config.toml
train_examples = 39062
input = "log_mel"
num_classes = 63
output_stride = 2
norm = "layernorm"
qk_norm = true
layer_scale_init = 0.1
layers = 8
positions = "rope"
kernel_size = 9
optimizer = "muon"
lr = 0.031
orthogonalizer = "newton_schulz_5"
lr_schedule = "cosine"
Rows from block 4 of a small audio frame classifier, named by matrix and row number. Rows with one number belong to one neuron. Each number is 128 + 24 x the weight over its row's rms, rounded and kept within 0 to 255. All counts start at 0. Numbers have three digits each. After the name is the row's rms in percent of the matrix's.
After each neuron's rows are labels from the 100 clips, of 14976, where the neuron reaches its largest size: "peak on" is the class under the peak. Only what is clearly more common there than usual is listed. The data: tunes sung on syllables by a formant synthesiser.
# gate: first MLP gate (model.blocks.4.ff1.gate.weight, 512x192), inputs 0-191
# fc1: first MLP up (model.blocks.4.ff1.fc1.weight, 512x192), inputs 0-191
# fc2: first MLP down (model.blocks.4.ff1.fc2.weight, 192x512, transposed), outputs 0-191

gate.7 065:147137126136152088092144069115146141118125138118133121115127160125162096123122143111121110104104161103103087133148131136156167166143133176131123073132118120110131133130142109100154136141086111103121119149083179071148134127131143132130158144129115132119131137171111139173129143151087146128113111107151137162122134113134190136129132113155161116134110104079180133135093151174125119158152119100150099144134108086145130128156124162110111142096131113156139138162086122130156098139115153130096128156098142140125113102141101095118104128156055128139128126154149117127139129138101120039
fc1.7 077:124137086113123147096185178126075164123119149113144120096120109117135146120097092123168104137179096108135123128111078147123104118151151134136109118152128146133144125138096127115112153088157106138127150113140086161159126138101154144171072158115123179120153167059091102114141078137128116114110142168130137089107144092100091135093123131101173112113146143128118114132126177129130148139119102139117139119111137112124118147148195140125088127137110168126081146101123107163122142133124141158143119123150162114102126132108144134139157116159153145149130119127123093104148160173141137128
fc2.7 077:150127106169093122102126109165090138153145161102169128129150109150131147138144146128102095100106142090170129145143158108130129157143111110082091103138108103131178108115130120161146101142093170151158167127104166133137123116126144101115194144157092167088173108124169163098146121154129143152117108122141137100117138115100131096153138164092165104146135081154084140166111167154079129111104107135146151124129134145145136150110137162140123117139148156110134143155137161143099166117091114124107135151101161102139104119106137121139126173095119140126101127108069135116139122138139131144
peak on: /l/

gate.36 080:130148143117137079122118144121092122180159140126143094130146131119125147152156093089149122115144173102105128159069157116106123158115140127099158145159100140114137104156097150120127122120116147087112138124119153151138131137134140144120146116150118127131122135157178110112126137116117136135131112133108104075115107143085103183120137167141115115162093151139116122152158139129164145130106089109164097081166156100112119102113111161149114163158106212137108139144145114107158141133076107107101117100178130147146137106133096149141118130156080109097149114107107167146088116116163145107
fc1.36 081:133082125101074110125144112097170123112102115180116134141142170156085139114097164117065149088170118123163125093128149167122146147103125121144096116119127106157144174151128091149125122094116130156165087135170087110100118134141124107158130157146172113164139121113120128154157158163114099130129133171149130138168132122123117107139155095152100142110130123092138134107119114135101097123111167148114159114103138156142120138101145144103106076135098135140111125103112131158121145123114118157164166119123138131100121164120158066149143114147101158144122135087154090113101134145094122127
fc2.36 080:083108116137161083123097101093113154157127095097063123102106119112124095147118118159163153103106132161115168129174170104119137130146127127147154135151079148106088169151096092100107129145103152134134132103155128123141194138149090123100120114128132125140113155134132155118112128091133144146105126064123089125106140123139122115180136167107140172135156099140132124135199138119123142139135106143166137143130165122146092127142150132115181118125122170129113137123142123081094121103136165119145140144123123113163101106093140161142087143115140137133113110108120173105144144135133145150
peak on: /l/; /o/

gate.355 103:124140154125148139131075147126148136136152120116103108147114166124121177202152086158142138109136164123155109162091117089117113143149136093135090116132102100112099117122188144100183123157128155123132141141130106147099119140125137128106094154122135167108184097084086103101137121128156092140145139124100168131118111151114092114125135147140125129132111097105130149150103126149163145121126117150127112121115190134133120109074082096093082128108122160106101139123147122108112151130108114112119128124101116141163105137142132114119169117145101074100123133103128157148158171130179114124
fc1.355 085:129145097110154128093114144145145112132176100112133099178097171133112160170139084117133161126111160146144130121106104095132134129150111126100126142152087118141109172101159165103175130137128127136160175144136138146094091119121116167093105116113130169143142090112092083114116137130138063144134141105135153092131153126125125125136117145127124142160162074095092166115137176144127141118105145135109140135142175145125087108108088107110080143092100161103126111104136147117124153105112148116116137156182148095145125125154165120108142090137142100136136112122129126162125161122172129109
fc2.355 105:120117143093107143121138134167110147110152100131158157131105212127180157109116154120136165128148136103122170169084124134111096114129145123105141120152140143174167139108095111130117157129141130151144102157135101138160134128112118107109146126104097119154140143137142143144145136127117115116118126105145159138124144109090082104126149160120128131174127128136135136161188137119160108132083137162110145129116113109126151142143067124135099130091137107079110079133115126116183136122119040157116159125088130124164094121138096116116128130175149117162137136171171147145143117108118123124
peak on: /m/

gate.391 038:137155088150128074130135125172133112123148132139152130110132135118150128134138120152121112144121108058152101123154094118133107156146127094119147146110099129163133144169131148108173128171179167084126150137136059100122069121115117121104121131129143136137114116092147111145131132121123121117155139165156141096101137140072131094087107115145147149124134148110168109135151135116146124113127133126155117140129102111117175122112157084108144148143124150085125123094165097122113097129145154152158175107154133125157099149133115132097110136124029148148137119112110140183116154126131106130
fc1.391 050:107106135161147145115145085126151155149118138152126123099171101126166140132135143077110113110134123137127122112107126133157155149136123160162129067105091147146113132135116149114149129148168184141170116174159124111108139111115137110132106164102095151113114141103143158144134119169117101161156151079110162173156128127128077150134141109137078101147092111162065094138109082148087127096158130107121128094078109186141125104108131136118137157145144117109127125150155143126104138141128129146124100136091130112109110163141108117163101121128132119106116143162125153111147109118172166094
fc2.391 050:114114141092132138138122125154065127119164099097102140158088135129135142161137124191150110144123119150116137110145121138130162122131148153149141158159110102156098174152124082106137144133132145123140106165120158105114153098175128135157105165116091087094139123134113126118150168101136148081148121098149096121125111160138131111102133135149148092064117106091118108145119156136119142113107083111131176140103122166156117138097149105123126128125112114128124102093097165122130122151101125107138126141136125077124140120145198145063095121138157141120138135160140138122070132111146084113
peak on: /l/

gate.349 060:102081120070111135161109172129154139132158147107108121116162147132140122129169116106117103139129123139146121176153081129124098148165178136121127146176129113116090095133136126146121133151121133129082067135152121147130125112172175096110134107141131149088136100121125158144085145102117099127062107142144147130105130126113122136118132094126148116131117149187128109149119174116099124147130081123111169138118118101152123160115180165146159147151142150089160141111123125132126142144155113105134135135149076065120126097123107151132121135145074125138107089105125137137124137125130183124
fc1.349 069:106156179120109114101116105170158121110095110133104145114113167121113130143092109126081116127132171161101146129132126118134161108186179152138121113118108120135145130127131112136093077116140158114112149127136128103102123167135167163117144098168156121140102138112113099152181165079136096110168137172088098125151155152104107133108133143116133156126098167122163141135135113082121137136108106124128109149135153140129123108128071145110113114133090092147100138163118164165135110116132148119169119114121087152135150146164113104122141083116137105118059114125128126118153144144156149086
fc2.349 064:126115145152116128136085137104144136155111109136135129118128134122148125137089107096135128111138138136143134155141159101155168148126153127101142098124106104160136103136080161098097146154132115112119132091083149105175093144118125084140157129096155158127098127131159113117105121116131167090131111123071191135156161088161070083135134132128182113110136084089115125161116099173110122168126123133115132166137106114163107145133147141134092151147156106117097131172141114135163144112147112116132136138104036076107142103136117119130111122174106117119131125142120151149138140130141134130
peak on: silence; /o/

gate.408 085:162112149146115137138147123067102143144089122122130096123127131149128116111145138149147117146166181137147115139134152052134124132128156121117151142093114168091145132140097095162116125163129132128141094110103127096190166141120097090120151091135088133120137104151096132151134133131185158095162126100142155132089114119098175111153103171165127129146124088115104145099118139120090101126105109114161183130164143145173135154118101126106158113131104186147112146106139114154104103119147128145106108140125114117111162096148113141131137140133079140148119127120112109108087107109132131093
fc1.408 093:106141125094103111185087097126105106127127131156154078086122148133127139133133130155142102158159149130146106111171145099130076159093116095073124139133121161118160165157127121114112108118166081142129114128103126135206110149093112099170106149145120121108157134136100106094132100099133132116101103132147157134094127091080115113128122124129155160157154072122117130131142127133133108133124128136130176139145158136142142156094129159114172116096137175091094114129150161159107143154119148152121092105159174129130154137129101132142097133137129101150146101144117136111093132138124086123
fc2.408 077:119132138133139163123124135175142113134085134102154155126133131106135119131148131128124135118126133104089145152129135087147046154103146122119202130108175141113104093148130146125117151125090099153122084130117097156129159151124169123136110141107152144155161121134106118125123101170111119108155088160108139109140137122088136145123128137137143139128129146120142134119116090079122143129141153093085088140155126154112102179148179084103059144162088132105148126114116132114091128098144153131130132155131188154144122092123117138110176130165139137132093151111135138124129121179135085121
peak on: /m/

gate.331 040:157157151139131096106103135089133167127164113119136150105134137112132126137150134122133113121117112138137100106094115112148156140149176110090108103128123136127110158132158104153145163178107113135136134103098120145146153132137152070120134105128164152138093132156102090189133117114101129171131103173135175127143113116088138140152109119124105176148153110093114121105157111145146145127137119104128083142124133101125065098150131105130135152127128109088161097153151132096104140100137146091165144110132137111103093150142121086174152083104047119118111157115148125127166150138115124164
fc1.331 048:123161080097081141129161108137181161150169143131102106144108146125144135119083146100140125146139127101095111176136095136135109157127148164139161191152177106140151122147076158125085153126113117144109125117151111135097147195118150146127115124102106135123138144131119143168129142166113144089146089128129135108092118151153116069092134134123130099095151125167128135143161149187138115119143130127125137126131115103142107148129078151142106154117129129135149151088123093147144127081109140162110118179139132151146122133120076130086119130099137161098108116118140132118110154099140118124
fc2.331 049:142130124129120186166154146137118108133171143150147106144118122150156121112134142112145142114130135150126117123170172109117102117082101084121076116132112115160115114114147166133110129154142143070132132125122164139122138090117092110125137123166134131105119129130109086106114116141139124171138143161087125114120109094106129118144134148144143142199119113121151150163143129155130162132119159139124082149149157151137171184116174099155154118113130151108093123144129174151151145145137108108129137103162146129141113134162160107130156111068102096071162171119129098127152116093098126080
peak on: /m/; /b/

gate.249 115:131116155148121132104160137129137133164125110160148102143163135097145165122132130145156135145099141117117102144134130128142128157145177133124115125086140108160113131131154135132113124172103142108155149122115148089114117137107136113130149070148155125120121131083117134102144111071152125160150118091155163117148140096066122108161137127140134125136168128119157139117122101157121167100164111123140162132113130173133127117070130142120161114130119122159157123040160113158147154080145126120109149105135101141126117124157129088116085110101093134084150101150191101171113136145130077134
fc1.249 116:115111139147123140083077125102171126128074104139138113121159175131162150127177130105159132149088145105150129140127133100136135170153168133105096121139139133156138165140151128144089137123104116076123135160143163089150138124109119130170127100141125101114133153128153135127128149116137115152130092120126136160153137095108071136127142127113138125095147077157114136148143131104105136124122102127157122153105108184112116108088164134115153180129146143154169128091141124101171102091131087091085117121095093126165102106121147089110109110138130130103083112139165160144156140170140119132
fc2.249 115:153107123150103108115134133154134140112122125163108133106095128097123118121138173138182159210154114114137149111112114112121121122159157105131132136133130114150129122150120123148100103114114082135094107078117153167151119151129145169114100125100155085146101145187137078142103143119111166093156126145159115152098141121150132145084102117152141133125135160114132126125096115134106138107166126075118109124107116145120120144115092148133096144148142131095089141123104093119136127110105112157160177121153089126089120095132128137123099148145135101112196108113095135139146184091107175131
peak on: /m/

gate.424 104:131150142145127188119104104138118125062137133114134107154157105110110123133187113125114154124128158106120135116119145174146101108161147125146117124148160158142124124132102103145119164129187097125156145132142106074119106105146121133130117132117109115151107144139092142129188135105181088085119102126136143109104132135105142098125131126130143096147093171107151071138151142129123158114105099109121148111116140125123123107176172141146141111081200147085131124108094138136133144125104084077125151130135102160152162106140128137123162119159071141132112147122123103167119133137150142149
fc1.424 094:157140100150131187128129121094109137090093146125166115177152091110150107133151126160102144122118143122101117101169131166140121113145146140156141152147117183135131112135119092121134127101190088134144133093156136113171101127112120145109189151100108119153110147131109117078147099149179082148117121100100136125081130116152140079151147105130183140150133145134132118126140138103110161116107099107132134128127141112129149125176128174119136088102148118127138135119091140115117121100098121078124156085141103173109125102108144120143113120174111146150111138143125132158112111165173143143
fc2.424 087:141102137123119106076107145149104134127131137135159150105137154140126121162121099109101120162083123118137058121114131101161123216089136142126134085132154124101120134094134129146126134100165096178125136142157144127167165117114115098137115109134111135148157128129132126144138150120122149142113167188111141183107149140106158129131109122151115131164105122119149128159081130127114143135142172107112104145145115087122127150130097173105145135148109130122072117097154132126129119146110069098143130115115127115137081079127149134156094144162164130100145137148157143099181101155133106133
peak on: /o/

gate.461 084:138112115161073126147135141122090154105130156147117116122106132127116116120146161134157068090089133087106122129138147120161161129129113094176154131149139121120092128159143144077195097133145131129100141185139129151112130134123130138135145136100111135093139139145157129100103177135150078121105124124146155132102129136105086140159120110112116119084124155116153128125158122121113146143162154133137133129145131117158127127106105125102162092087135160130161147156124107099121159122132180142124122089119125102129085125123064114178107133117084140093132098106164141150129121138174078091
fc1.461 089:106153129144096108138154115139144115143154134131061147126152126160107161149094175140137098135147149124114151147143157104121166092136071092135098116114140100093119159129157084115186131148124128117117121165170141116166129105112133165105135160097095110152149131131115137106105159129120127124075120169126139133089118102084131135139102120094134133108164160101147121135135125106132159122131133095133124164124113134140137124100079129105161157109150079105173129155155117118149132101043148145134165107137138118165103144162104154110128141101140143121134124113157154130095158132154113102
fc2.461 096:091151085095121122101105151116170160179077133135077122088115136116112125083112120106176133137115102118113126134120121127106131107106159119087112118143091141147121119111118174110135123115128127083119090128111120160148148174126133163144124130175149082144146122177095097177116124102140136148106115128077079106102128143137107096108128100125142141117100157132075132143132162119132111168134143105149165145129153133107144134150108141105129151118142165172111146144147099155138114152143162125116161073091092158130119110159129137146145124123137097158114109115124106109138117102168084104
peak on: silence

gate.309 092:157160174168148089129134122140125066131112151121104165112096168082127133133143104143129135084130131126105126101140186115118123115190155139141122131102127119099154138151115128122124154130157127115133146135124126104110075123154144091122123129177129129114102131113190085138158146153160088110104156093103147150100128132077116094135121144131152109170121137135122124129101153135120120128172123128135148142107130180100128090101155143142087134109136133074128120135178145114095075154131133139109133136131103117156139112160123159120128108111083129131113180142111116138175139141141156082
fc1.309 101:141135093167131157083085118096124145137127120137123151169104123139093119129131117122110119151111142094111160120186143152088103127047134150145129137155111119109129086092138131116170110139131135131102155100103101116148106101135162134131132103125142115130201136130092139146147138151145117093109144146155120144117152129091114178112101109122079117109123112108133139108084134112100112134127112145141156136166125144139119187157108162127151145163156165111155119160108117158141129113140077108137147108116132076117166149086122087110120150116128133126099119120109132107178117131106185144
fc2.309 086:144085136141158075134122156152142143160102040129148160165147096114149135112157127117118120149120099156129179180161100130151138124146140117170083100102122103078114128123159149122107149108134140139131098180117117163134097143102150119151164133124165107144171106114150126155171139159116139145141128126167146117138150077127138155172100147176123162139144105130099119123105102139122116159137159120124119101118154098099103154097146151129095110152139130110104133102107109139116081117133103107115136134115109120118109123142142104166103175143132117114111127142133126169112153124116145179
peak on: /m/

gate.376 095:115109136129132132159108135117120126106144122170141134141126173145152129158120118127185076121115125106123120049103164114079139111103126097111122115111157133147111102149108132144097152152155131142139103160117124123086081138134167104160099169109117134124155134181124122095137165146115117109131096146084119102109144139098117127140112133153118124097148153107149114117083131121156104121098107128134108118164161136149153159104140139094146138136139173117128135123151109117117131120153124161163141123142166179105165076145126148136089099193083142123105174161155154149109108101125117102
fc1.376 095:162160085134153118127078133115132116147144142130163107123113163110129089125134146140167112129128153135138159115127161113144154096116122161155128152099106177098138129107116082139082121124110098113145116118023129157107154154130084167127078130161126138137105106124140152128130140117142128107092135157110128110084152134108119109138113100119146116074134138102117094095144139143138170106142129145174145107136147105148090155099108134103129137167114165118076131161163108154158147127116138160171136141172127125147115124153116150141122086130123120113139098138117139114124107177131108093
fc2.376 086:079135162157156122138132135091126102161157114177129098134104120139107097146151110141164118133142169171107136093130086139140157139128128127101164136138174095106131119134122160091100147079152113125099105097129109103127115128157149104111097121163152112128151095144139140087140138143112127134160164095155143123168134135074103156134108144136114115131167136172141124140111151126158075109127103148138094167136104113117150130155072120143077154094072137145140118115116131156063157128118155152100143178108101104144131140158144146121137147103122100124113107098141097131141116102118124128
peak on: /m/

gate.250 089:128095109124131101183101143118110135082165134110079121104130130119118103147119178164135145133095122162148118136098163103152119122099120075137091115144122155129114147125191176135157136120117096148121132167152137116172116120121109119104149109117159148076153123130150160140108175110119078145167112121134103136101138131097111132113121103146149111121155147068130099107124184125147118135142142105130127151127092101136134114160147131100137115087134110101138144107122099162156108130126127132105120159148107143155078134112152125127117119139091143154102060123188155143106156151128112133
fc1.250 098:149104092130089070084107127135127147114146113135109140141127153087098087110124150128144102146110127157130132159166156090141161073133092147147117071146109142089123145136168126150136108102153087079129142119175075125136140130151112155148142137157135131112135115122149088091160134090149132142149131117143148156083106113104153133095105113133114158130166089133151153130121146151162154124147131131104123128165129080150099118098107140114123135094128077085141118138131113139145105096135126127141095151160150109124135131140136145138148147114115071126091072153132157151109137153147168140
fc2.250 092:147159106147118092144102139146150102149103089110109109100185189113103167123139095105153136206108140127143132117151110138119136164122162109146123128113058110187107148112170122118148150100093113113089107128151125164122129132105103128133109134173115097130146123119089104107107121119118123145143107105080153136144098150073141150114095148158122136123103137172111118156127149160144111168124113159129128105141106128095114151142151143143123124137133122129151138112148134135165118128165134153091120100129061110109100124155099139166107118149104113164107105150108143114118155146129158146
peak on: silence

gate.23 067:106119154103149143105129157080137107139141127133136109128109103123136105109133165135111154148120111112163114157150100138141110200110150155079144133140161138154117059108125166117150124135142110102137134086125142087097198171107135106096139126167158164142114137134121122152126122098140114102144144111121121128152164143092142069145128128176064099125152121098123079145127118119120149128127127161150140111105143177100102126124150102080150157126140151113157113143130120133110106108139147101136131116109128143169154124113149147165160116126059135113140170120140138134121101098107116119
fc1.23 081:109113141187114102131148145079148161138153122141121131104144125139143074142096084142138128149158132143114108183125132103108129129115136119165137129121164124134116114128132134140154103115135110148076115126108158113145116112128136070135117085153138125141132137152100111134107138130113124140102088125147140100143115100177137151143128152121137123105102172131121160104114158165092126106137148093121147126152153087137128167174094097072090119146127095126126113106117102170069120111091151138090081120134133163125155126138103093084130112110109149157155075101131151127174162167133150103
fc2.23 069:091114119160102138180150106104138128119112192158109127119162082144127141137141122117118132087156140150124096070116178137115166090119068144121086117122158106139147118103090158134131110151159145114166166100126106168121113120132141113130156118172114144123123114137106143093121109157160102163097116145116137106107125091172137129108136120100135135156136123187181142117140131138157123152186166151175115132147118114065135108121088104144140114133123104138142151117109132132154127139124104107105125108140154084101164117112120158137163138132148113138135152105122150082112121136128105139
peak on: /m/; /b/

gate.174 129:126135121091145115139131091115124097136173124142116093147185173108157189139145120100134091116185153103139113133107064098169140105100143138141151130106148128127114127161119162158109109176133101127157148159138168140161117162115138146142111134127119131142134105113161133160075158122160113138135125119138157089121124116139122164130113113137129177142133135143150145124121140138115097138124113108115107118125123166142155096070125137127089161121103177151110112097134096120082110141147101134116122107157110106111182102143142066129132154105103162125114115105102147129146122125166078128
fc1.174 129:135116133087179133123142112088133110134148102152154163118131158145118117132132177087144146141192098106148067164195151159138100089136163092154145135150133161102127135137171115139097115123128123126181118119102099093096143117131120137125111121126132128111137121141135108158089121123126150127141110103136125116133119110117105169129165093092121145178138123160126121144106104143094141119152137102114114075127114165131116129122126152150149115150130132128099125115096128192089150133100146155134143134133116122095149121166126111124169142122130125078145111076106132140163104141145057148
fc2.174 117:133140128144125121157119157158103130100144123155115142122081138169117070143159099101122102139135142120201177136147140108153168134101135135088159146142122148101120128111118108114152104130157077119126107093138139175107119138160049162159106132168132106126100123124110160136130117151166087104157143122123115130112135119143137115122098115144119150152133115125106164078104110123112148131099168153129142130129100104170135110160188105116117120146141140114113103147103113132098136171130156116137140119133113145134099121151145111093090119118198153110121096149105105154089112090124148146
peak on: /æ/

gate.474 133:140127096145152165114156103161100110138157139187113148157136122164110165103169131115109134120176153148144095118115141145108118126101070080108145143098139117140141150149123148132118099142174118113101159134130132158122107107082110177124110120094134124148166096141168132131145132133124141106130137117150108119112086130087121109137119123136121137109102140150139116143082130083145135144164143106167095112086086105151184127091099135112111115151093132139115135146127061118140097151124142151111171137118124132096126099169134110168111139126089118135151123148143125136119117069124138187
fc1.474 124:125117103181120192137166101152152114116122151193090150128114152136081135135169120111121112105139146126171098147147119138124111172129082067142168149110139111145144145105162123141115105094137130127069162165119129123154113147084108161117131117103122110149176144115160150124117095101177153141110138093141134098158112117108128115097178112120095146103090188121111112142107129113129106153142134145115146156095111120142185109114150127135136118122130146111158114155138063131133124108116128168107152108113149119107110115156107153141123141113127119114157126114135124129094141108154122147
fc2.474 122:143154117143158132122137141058149111153138126136108118138155118157139113128133095137118113145116126128148098148151129113165141147153121122114149124126146116102156140077131140155154104131107083151172104136078139127110148100137119144129123163115123135130124145112123105110136107131114128075128130163087087131113137100068118138110158175145131147087129110109109144058115148112068146132116128157132129136146086156075142165127150135131181175156137150115152128151125108166094087143086133116162124151126186146139143110162167104136142142135087136141140135066130124118153110140136156153
peak on: /æ/

gate.393 049:135135147119154154146152110093122162175113140097131141157135121139135113117137102136120135127112165124098106129160096163159141162124112133097112121112125108112128126114099135125132145157102122091166148155153145101129175108144095128118128162145089157145137127127129089141112131119107142146110173149142109088121105131086110140106123128150135117125128176137132129135132161158149111120114149114136120159085116132131127114157097105108154165114163157099145093112109135139133085140121062098103134105151105154114169143116096160064151093179050182153167143146138153167103135105124158160
fc1.393 065:132089093131115116116095133123131055070153146125128137111125166122170144069107126106136127091097086146127117112108163084104143076121120135135110116134149167080111138151142134134136120129171133152114118050141129154145136176114142118123152118105169124131103116127109154124113108118156156119140102125148139157136131158132126108161150139133094143104140121122160164123149142124121149154146132115138131106118145135103156157123178143082143101144094138115135171176145107100121107097136179178146125112124116083096108110092153121182138133147131101138141138094130100125137110123142118161
fc2.393 057:107161118133128115104121107154120155166170086078131143119126122133136057139103123133155136137115167109115158122141143083147124144077149103121125148115129166144083103150123119092097106148106111138165176114157103119090144155177122157123101189137154126120137137108133142136156138131128096165120132151090124151141140177137118125093124170115096113139118137129087116087153150159138113105137087143143148129158098130121106155125133143135153131137155105135162136150108148125131145125173155106106087143131094097172104129145102089083108132079097161121131132172132136141127129174140141134
peak on: /o/

gate.56 072:122139127109029137101130123091155144107119131110124137135137126117123119101131150120113109123108128094143111117128145114116158097110093113129121081156105125132169144096147168137136125163152141102133130167150160128168143119107119100108109089110183164138140173126149092154129115118099147169066152147160158121124151153120128115122106155136129106144126165166122137115097152138100146125154149161157132144105120082137079136105111146126135173128117135127154118098136133121064135143128120153104139132139094143121107117147148110123106134100064108134100105171115150142163164148093127175
fc1.56 085:145148111081135140104158165121084128138134104131141152137128142126124127157147121149147176125144121169136135111126104161111107125094156157117121148157118139127128138123117150125117102145156143105155094150170147146112145145113115135147140142121115149144135126120146138101152183120087094146167166088150068123122126175155118147115110127174123109139035177073098113115154131090116098137146103168157142139108137158152098140116148092124105102173119136134120116127130080148142139143114142105093140084118131129126075088119125121146126132102100123116143066115150116123148104094131109149
fc2.56 077:127115104158136136096140103101132115131125086160134136124114156123129140171120165133092114137134139126081106116107137076177135138102098112122148160171120122134131100072114107109160103134154177160094128152111114121108133166121109083125102096175132187110169133151115182120089136118194118120113192110151148139118108171149132111140123173129122098142153130119156126147134131154094134149086088135137148106138140172110126144139121125123164134152157119122119135119146115097101121114158109100114105145140149140147138108084132119114110173117116115132194149131115116136146158147123117154
peak on: silence

gate.273 115:131097103100153113085163120156110144141136155155184086165150135137137117135110112153131144113121115174090139138074159106143132123160155110080147134125130132183100126140130157136146117127123088128166144140171085123163127134133149138143102133092095122114101134111135129112114175132091141126134105116105142104105107138142089092095139133124130117135084160112120112129160135134151117120162092143175100097141136118144117145160077120119131142120142140145161161124128091098071126166126183102119147130152093129118110132111159107088101152148071140116125133130105148085150164113109138166
fc1.273 110:082157162134107125174152162092107140108078108076110142097107132132076140109125170102131127107134096133162130145126117097078123105130115154149112108127124139129166093130166161140116124091110149113105129140135175131091119130137112102089133100145130144094181136131105143141146137078117114152130146113155126153106098163143181100127132170143148144146167131112152175141079163140165077135123133157091158157143126135139090123129162112115143120125140128111156138180123156145123136110143096116110099127110135136109138088160164112108112157115158115134123098078166119126130135130122128143
fc2.273 098:123119140138087134147124166116181142136178152140101120135114158110112168076137146149121150134137125133149044102124141177140097143088110146146087143159112147139142119144156139159104131176123080169101119135149125103101121147132165103121110080073141134143070126109126137168102102127135135121131122159123108121132137112146144150126096133146105147149132117152093133131146120124127124118124119128108133130178112082116120130118159180117119152139148074132144125112119099132176134107155134122114140139112113152102112052091127123127133103143139108141132150095158133066124144107106160127
peak on: /l/

gate.368 107:109155114105153103132119104110102153173124169118150185113132166107143122094147173167174133096085133120132101115097111136089087098144142112114123166110123084154109167163144092108129135167125154128107103168064095146138110108090145117154121121141142121127115145120141106168115157127162166135134134138083171131119115123143140113182167145139109128136117145114135124145123119145113145134146112153146128154111136138128127119138148158104135088125065106121152132119144095107096115131122136149144131135111114118135149119098173091134113158100079140114122133151147095165143185097100094146
fc1.368 112:099139135081118160131094089139134130151199145128102048128116153087146112103140116101113094126147146142103170143144111133144163099103083133115123122139115155119156122152082107151126138151109120180178147143134118141142119149106111105131113105145115092144130110159159115131119107158112161098141113162124116157139092141164155183101138121134127130150126110139129147078132073149112111118123076114110111108159119185058121108151141180137108113150147152134126130147119118120141107154141150119125142160144131143112132098154123143124155109171098133129118114152119143130124142098135132087
fc2.368 111:116148112105163131147119104131100104116152058132151116132137188099160155126128128164131146102126133129149166125135125152070123132102150104139173090143207142165106124141118133144123126129134146127189119147131100118115125106106138154119084162189101124119107110155133103115137122161080144150134160101101194134173123109138125142142105151143184117128108126128122098152151109137122124147128125111120121131130150178129135157130140153141169105131104149127154127059130142087104147117101088105125124148110118127136116099153121140180137151151132101109144104130149140133141112131157154129
peak on: /l/

gate.112 078:124117110128178125088139108118101119145139096146159146132166134092151189128111115135164118172158182134109072115135112081106084131088109168128126132110139140136141137094124105140102127149153150152131091146143170103151119124135128112169160141146122123143092189116145121124132180101178168147116122165146118095135074085108146113103131159102148131126129107116110128140112137128126071134124133137157111109127117126162118114068155142140141104115102168116130113123134092126147123141128129131110148133141105147114156132166151110163155118131055123117107120099131156140118135114079119128
fc1.112 095:120125100135168126115155085108134123137150154139189100125155141136142180160134128118156137142134158143092147113156150135079135127133127107120131121116122122142129134169122124104104145137091144111105127126101108086160126127134111084128174098113114135126076124101152110116093151142152131125148127123118115086122115110083147108111139161117137114145126078143109160128178131132120139146121120144166140143084102178144095153117176102142137134071138135117132172138110172147177131093100138101146100116118127161112175122180181152111150163136127113118135092127079133164124136139120077137
fc2.112 087:132136143118103124091129129135177126088154135129085124183136133106119141151110161127126102161126137150144171140105099078122121120147154119129096151151115083182121126131094197121113130138159113135120106131117120074104149120127094164135099076130106135126122153113097054135161089126119142135146071117160153117128105119150129085112132129144140131096146153122126188165125134140103110140112102174126138135115139150150160151129105145114079079113144136129153101138132106151168119132123125145169145129188112113126096142149098156118147145139151128107114162104128137133144166122128109126
peak on: /o/

gate.325 057:112110114159127137158151137137177166176140133121117090167124135111122189128122133087130111151104155163075092136075138091120154110094141137127129117144094133128118068138139108124131116178129078163155122149116120120175128138123138122125137150099160139120177129156109136157158090107151157150152120131130116153136089131105113102115114133154088154165135174116145162155121133108128167112119144120141146110134106101180133103121104139093112121098109162118087148122120122112104123103141146146138136120116151094123111131148076130102151099099072112140148125089123121158143176122151101115
fc1.325 069:112099109137138160171134107112168080110108128153063099154131118127146130177126143110093154122091114112166121160111152071140154140161138183147162140167101114147088157152121159160139141174113140143140145118104132163156128165089130136104106124113157114137138144146130109121124100135097078129132140162113139140090114099126119135124168114101167130123163145117090131144177112147126116105074125102094103110099134151143124150135128146138112136139150161135135114145143120073149113166120129107126136096100124109123144102133112091146112118109146159165086143137107113175130107143107169136
fc2.325 068:172139143163128114159125109095119130139140124100124141076110129126089171141115120109116145159145109132147104111079112143102133100073091163134125111108130105115153138159105122118111134149132145136149125147156138128112124108089143137144161103103124160105149122122139062158116148125118162120148116110126152102091142150129165142116116115135116096065124145143077125177141141099169138097148134127148140155094151107148083125117173121132104172126124115141128138102130127136132144123104127144120176099114163146157154139188127144125160105099139120118160123125175107138203134061124141143
peak on: /l/